From a checkpoint of a small audio frame classifier.
Model: 4.35M parameters, depths [2, 4, 2].
Data: trained on drum patterns on synthesised drum kits, 26041 training examples, 106.2 epochs.
Rows from block 2 of a small audio frame classifier, named by matrix and row number. Rows with one number belong to one channel. Each number is 500 + 40 x the weight over its row's rms, rounded and kept within 0 to 999. All counts start at 0. Numbers have three digits each. After the name is the row's rms in percent of the matrix's.
After each channel's rows are labels from the 100 clips, of 14848, where the channel reaches its highest value: "top examples" is what is common among them; "peak on" is the class under the peak. Only what is clearly more common there than usual is listed. The data: drum patterns on synthesised drum kits.
# convs0: first width-7 conv, stride 2 (model.blocks.2.convs.0.weight, 192x192x7, standardized in use, each kernel summed), inputs 0-191
# convs1: second width-7 conv (model.blocks.2.convs.1.weight, 192x192x7, standardized in use, transposed, each kernel summed), outputs 0-191

convs0.175 075:528556486455488493549490540553592531474513471525526466524493515483502534492531467510402491473491471484474500482522548505450475466527477505510514496519508457534454486474569489487556519544420537465491390503482552484543531551504422513452461490482525489441420494468457457548490484469537501494523509605528461386480574478536456439540504485518440493463492520520531523555447556521505580558535562529563484476540444528520470591528526445533454465496503535477541479482548517539400484517487567407470510553497414494490481391564501509490477538509516447532468538471479514528486491529506509532
convs1.175 125:464498519531509484483504495464488498520491479499460482533403487484448458467447470512460498486418503492522508468355357410514459479437521520457451482544450540488461545557451522579467511524510548448510517519538474527485468497472368446515519491446419513482491521487480494538487523498447505494481484474492449509524507478457521520535512478495469469492513461477459467523525474504561513520499470483443497439476493456435503522449484467540430550444482431529548501476586471521459540494469474457480521467516511462479526523464517576580474538511470555554485458502578385478508495472506475577
top examples: one drop; tempo: 70 to 80 bpm
peak on: kick

convs0.70 105:448482434551519530495542483503511491463575641528494546456521458514491488553522529477451467496431508489547445511473391494459530515530461477526500544469508503504488496470484479428559542508422462507491500544474556494472507511507515459524489647520505550499513546509409554498449513429494492577537526484495480545509532516386476500522476521442481514507453480452592508480496525478574552495509515557451506496525498473548447462489571508524535573503414465589450457444487471565486505498483462557470465511474477535472476538448558453528485475481475532539532475468522505524472534502460483509
convs1.70 092:516534508504447533475495501471499489514520542503480523522486491495485457495495467506496503512474545543543585546452466485497522494507545568502530478491495473477473487487502487462505524638473516608572505457515480434596527537482497393479504477491527533511532464494581479478495524481611507495534467466478562486502464434451476418499522474481512474516474465432506482473517525490459470582471461525472470424522517521476468523522559518438422445525483478671486532458482506567491563528527517432527455542471467473561460499442558454475484528547549510529531462483448469539556537526474468497
top examples: rimshot; four on the floor; one drop
peak on: kick

convs0.2 078:494445492483505524484407447549430510594457495582529541465541502530513499434537503488622516486485542510558535486504475552523524538517555532469506519478521494538493477455506448508522504562500523518461473447517536457456433478547572556508520432540481584516511468467515536475470554499507575549514544458477481514536489498470505489515516552498505437482483526510525544465497521485527505452435447523457398488431530479570511495531552459493428511540463485495450582476454483501455520452519466501499422494461491493453546531493492528426468469512615522447512490587467486532453542515411469451
convs1.2 088:512446429481456490518516546446520494506487523507522504505507436479473504507491492507486495476558454513507475534490531430478551453537459456472436485520459466524505453463476504524463509474507533509534529519518462514594457530564535631578463587462511497505451543490534489473558439456474578435490489554478504564526601517506442499465550533484568504528486484468525503484560541476454544572508493466551429514552501493561449545480526515499498477490485486460521492481501445576523504472480466462400518469556547518581563487525533591524448520554543538446490451554485509595518466526561514466
top examples: rimshot; tempo: 70 to 80 bpm
peak on: kick

convs0.167 092:496541512494478490517507559441551471428402540565480533526469452499496541428523520506392518463604459481484529474462547465498503464547517482524501508478595547540576520559586473411562536511514521478427457460512479474530546502446543499504508452506514581549496447546525548493534510448487506499514464516559522500522491518516477430494479483466503517509512508463471599469516536511507515524457510530469557449508487437496471456536471455429472468518501506437545456524459514418550457503537525505461425442474452489523511425486578563501495516522488511435479588573525485486493510559487477496
convs1.167 097:350539398515495524439507323479468402461510495475488541480518487490510536476524534468527472485477510484504466476543489507527517496456469504528528437518490549478508481485472494426512489458534470445479457458504516515484537505492526535448485548498506533594518496491515516490529547532465488543537453486543535543501515580544540479509484491487496522525477518505473494518497554478478417488506525448489515416452486530487511510514516487552435492485475504473481487506449529483481459517550480482561563489438507455458479498554429343344519519466475487489516522482481529471516458532525513486
top examples: one drop
peak on: kick

convs0.136 091:539512552554521522600539455456518491502512502596538514500463550485500524469448530555454474488498425519525487555463446481470504464457500519500462470513542484544387536492466543496554442475501500443481541538479503524539598495432552497555450530527456464492555450544518526433505559401481430563498522485503505438528481540470498464483459515481505406479429579429524485528491471508522485489458542489529513476491519519570507523453490513491510524488524417511493530550552487502467519465516428393426505491527478462523566492510453513578424555508507528482469520529472544467540507561518524534
convs1.136 093:407506437435469518492529439525479466487430477507478519516453416435535458500560493534532541515595427451469504482526520467458382536552497545454567471497428523465478486441460427441462405423472464490512430493461495521487459478499552562467480503412524509499475491497547516463499482540582517520486526443554495518503519617572501440513459441536486529535484451482495475471448461551506538508472547478497515439470511491512447520480538506501563452457485540550533490489536456505503490483581498465515452527477469501493453480508474432500494506504493447509481441477502427541497495449493468496
top examples: one drop
peak on: kick

convs0.166 094:476473525470473471497534499474511486565559452445547449538532497511474514484540566461537482521536510505565511516571520562523487498487540517495512513532489483462481565543506461498524484616452451522553439450590505576544483551514484516520532588524445417553535414465396524498507537425499505461521441498440490571457505498511455507446450483466518539534494502592471518456463510493471576502505493509495546483542469476494450499526501519434509445492463471539430494405489503467413512525468473472534462462480532494430505421528551558526475420490485500551548516517472548493454536473546512517
convs1.166 090:527492555493489545525525531566441435477553411433474519499660532497490552545555549546549447484509473452502452441591566488486400488510467530460401497573405460489496428457471572510502442459490522421432487512485541488438449536505529529507485559489522529507494460470465521503498517566484437469467512478505472504542499530460532483459514483502481549455558458520493495545550471555526484553522545548480490529491543518511530522496506520522535545554475500537478474526538507495533450455501494535503441485507470528563508539534455443499485502477504534473516530380475492475498487485490439497
top examples: rimshot
peak on: kick; closed hi-hat

convs0.88 090:581485490509516515487547513506467524554547510501563480551490480574479487501508488537574563504541498506408486514563612532523538510401522452515483502481521454494493554508441504584438448521415449476497534467497506535550486450480527476515492400515530507455444458413456549524483497483506492523490447487479516519466470463451481520432527522398544531511482479508477432484458578552539521527469494506510447489540527427446452491478611534476446515544498452489496484573585517471459558522520536491478498527530494481461461489570431471550472489504499505433510550530459450531529487531499526472
convs1.88 080:450475560464484471474446445491537415550517455532485522480484436541492441453515498467518470501381477456488540535413431543543566507425476520408457561479500499479538511603469466501446572438525537460488525533564473516484586449535485504468523554508550507460584458456498464502477520472490527455448505484485468492463497468482505503495466527487488469489540476494493492513488489486488481538552531514527542427529448525419431472514443520469472540434523498493521447474479524496474486536536577552552543475587521521463493496487537597547555430505504450492453516541516447500500437519535462530
top examples: rimshot; muffled (low-pass); four on the floor
peak on: kick

convs0.77 116:506485475486509548543502430523496482471451505548502526514535547494509536480448501508461490489474556490541482504467591501447516452503546507518509516530462461483464489521440359490527458532530467470494576478521485510473482481475467512534518501466495535555453529454512490476497502440477496526535494523547463450540557453483558542497546547536472428570485507468515479550487496514509439455348498471405513486520505505501518525486549467642392523461493519470520378492542519515501527521532550477386467521498463517498563476505524527476535521543525512609511535527506527470475523511450539516
convs1.77 114:649504492464466534444492661541574496529472504460482459500539532531493454504558468561537501477500515520541476492494491520491511584501509500534480493509565528523538545464498529559485460423498546470515452504432495495476523483527496386566492490502528523430491525444444474439458442475571455496495492500482488485451451477491514482527503522490473545464506479545486497459488461530521496448442450468429469458491493492522553514459466480507529527457528543606517543508460503528512518496506502540438531536463489488547509529499527665568480451466523488532511534484521545438520518556500497483
top examples: rimshot; march
peak on: kick

convs0.159 086:518525570514500473508470531472471506475443510478537516460494475534507523449480443497505489517463488461512398484511506519494452515480506494532464501497527466518571484534589472496480551569522527392562534497543517565540448456499534495470538437452544386522552429527446617502490482455508460464474495458510426546472503553569510492514457463520537473558525487468474485550518476484523484524481509531587520502519447523489492436413508461502591475544484512511491469530429472562500450484551456491471409451535451455513537545499448501510508550506468543548510526492540501559548500504603466571
convs1.159 100:397519495539581493428521409484471515455540505464545436495618523445577475506494582514577471513527491469508506540457471528512549466521543488488535498503585534519533452468522449515526464490474539422525481472490493517520516523538544535494479547524465535455550525519572535518526489547487583496520513552521522552504540512500434448492457456547492538487476475478482510554487508491480500515480466480582476468493590402528468517531580420516533532519570533460553491505516600474522476564490500501524456478483556538533451498537401488490471533550513467494501545521480510513535453466494414504
top examples: reverberation; text has "room"; text has "reverberant"; one drop
peak on: kick

convs0.115 098:497580415539509484427685501495504483464423511494518501438533427501499469534498425496498470514471437566460504477481495473528504520481574535521528523548568562525569533523473562520526492603514419554485442543499460501495473453472496529537508504477500474483485458529436540533481486441513522508555460509497528547504433533452500486544468537469533449447437522509463420534493496430568534521492537499496596520546499534496510468474451491449492467507467525471478551522459523469527486516460498585453567537492499444484478453546480511532519435506475515533528491463527499476452463480468523541
convs1.115 075:481456542475509497445503425450459496508491488440555493505561547472524526514501477515444493488410440523454521499452442497500518471474463549496470484462594529498499532526438564551491492444471539463444497400464502541543531454436483559482537501490500557547415470460513478477502534504445529393549519492532514485477543545563491555522482550456481451531501465538544496490478535475559553483581478504547520550517484506524521476572525557568616515499551539492483598526460495532495507435459511498419547474496449487508554577500469504518479480540522491482449503527413452482460541534533475488
top examples: snare; muffled (low-pass); four on the floor
peak on: kick

convs0.181 105:533500517502502467504500531438472506551463477512488558581530501531507460464519442526536503470504507519568527469563614452472540526484574497460499480528555471459550504542502517517524506524395463444503484500510521520467458583504523549510508519500543400507364483504501517493486449453536512528488537388480557596507463513519559437513522526515579474486512497493496509446502531444472553482550475526511435538476542535571519514461439441532511493465411475549467519447476472505481438505468470522483411496558413501438485541509516527537508494467475500516503527487534404521558508502487467520
convs1.181 094:472502474530489560528459486496466448499466494484491422538620478528502542500465550511489478522508493546490472495513503562514489531499512477542569584473521432471539535499449506479546448495493536489515518551584486523503533498506519574514491579590543495489436502497494517478442524464478437483555503550476547529482439513495479440445491463524495497541483509471418494488550499536483499480552513521553588406473509435514498463548563504469489473581548472350486471526465538459524491504595543526534478561497485448524508496552533617562489482487553415510529526517517532456503512465519488499
top examples: reverberation; text has "room"; text has "reverberant"; tempo: 70 to 80 bpm
peak on: kick

convs0.143 083:524448492541483511510474398435475475506470629488510498445509517488483513566471494527557451482562476484550467499505487487604517569533531515483481503540492510479474509458548533510522519473544505396473536524505509499459491510477546490517514468480475471505540485423531454529453479430517499523502480473464500545475512539478550575460471481554490447437476569488514468386534494546446562485531531499573593530527449523476509448519497523511649470513503507494461502523501505463441482452504429416449525520444551523514521486506486543513452477467496521517455507623509481445547479505516528509
convs1.143 082:504490544477541447476494534505566527476499547497488581471462500425480497513472461523494499495417499503468463460423437528462508528472507519504553513420501485536539446487488500500363454469509456505462464468477521535454495536469528475387541544482495491521504527465473500440468525457473575563550480513535512498561544601510519565512565460533480517542471491510562502462508549536491470455462475545588502439559515478447490469552532475444492502543481527536422513464572522512569508426481554488499549541474530478419565594494481487540506545546463538503491465517468536462515503511516586519
top examples: one drop; thin (high-pass)
peak on: kick

convs0.112 096:465539452507513499465516482496503473525495544552568446450486480482486563483586543471499504517488507501532504457491568554468527533492498485494560501481469461499554511552523422474485445517481399469462493536528470533468552523490514550503501500496433517585623474406405516496544499498482456506517488524467523472474517561485582528495488465480516531459462454484509453410499586524475543519592514492441557468540523474418563514486474386513508530414468481505537433462527516531529531544464523527487445468563539487446513444513471443555506506510453541516515477560495499463497553511501466561
convs1.112 094:596518468477466453550518534513522541552519464535502411496517455554507536579498541457448470497454459494499493531540559513528467527506492491490457452556606495520551585537522511534520429499460428524562513481468453508461521542528472496445459518493493479519505528563529549559491560492520438465469509496510535465528504485459501497460479537555494522491540503549511493447437477468529474486464500492540477522499496466449522492502453524539597541537533478499525533535525500513546491485415550535361518472553478462543536567488548593551506494501407491543447467466411534465483559417486508475
top examples: one drop
peak on: kick

convs0.0 089:522469518459498493527501483435458473489521544629489475495541610490492512486485561499478477499499486628487497543552493502555521449554504500498506510521488540530501510507611471480496504524486531473503493490518525496496460366541550507522523422484434494570437502465556470521476522491473480491467552523532542428517504423502485566481477519442546513480545526435485507434464492472474432466476480461418511460459498545446512508493509503508490494536474419509554477541459507506475559509546484497551465412529510396550503561502421513533506540516528567480498510521489559456458471446556469544
convs1.0 084:523434503477544454522481518499496569472483467463487512532558486537516427585557513452468470499509512570500483517598541564541468492499431453617531485495510542475476491377525545538501514563567472551490512504517485475545525485588516619506483445554435497536530468535489554544521545559460515507491526489443521472441496449490478472533528419537540538476547558526513576499479482537488476461546529444490504441562505485564488446473534505467495501540556508460479453537535541480441548494534538503472477459484532507522513502493481458428475575505482560426532523513520545471476500516556534501
top examples: snare; muffled (low-pass); one drop
peak on: kick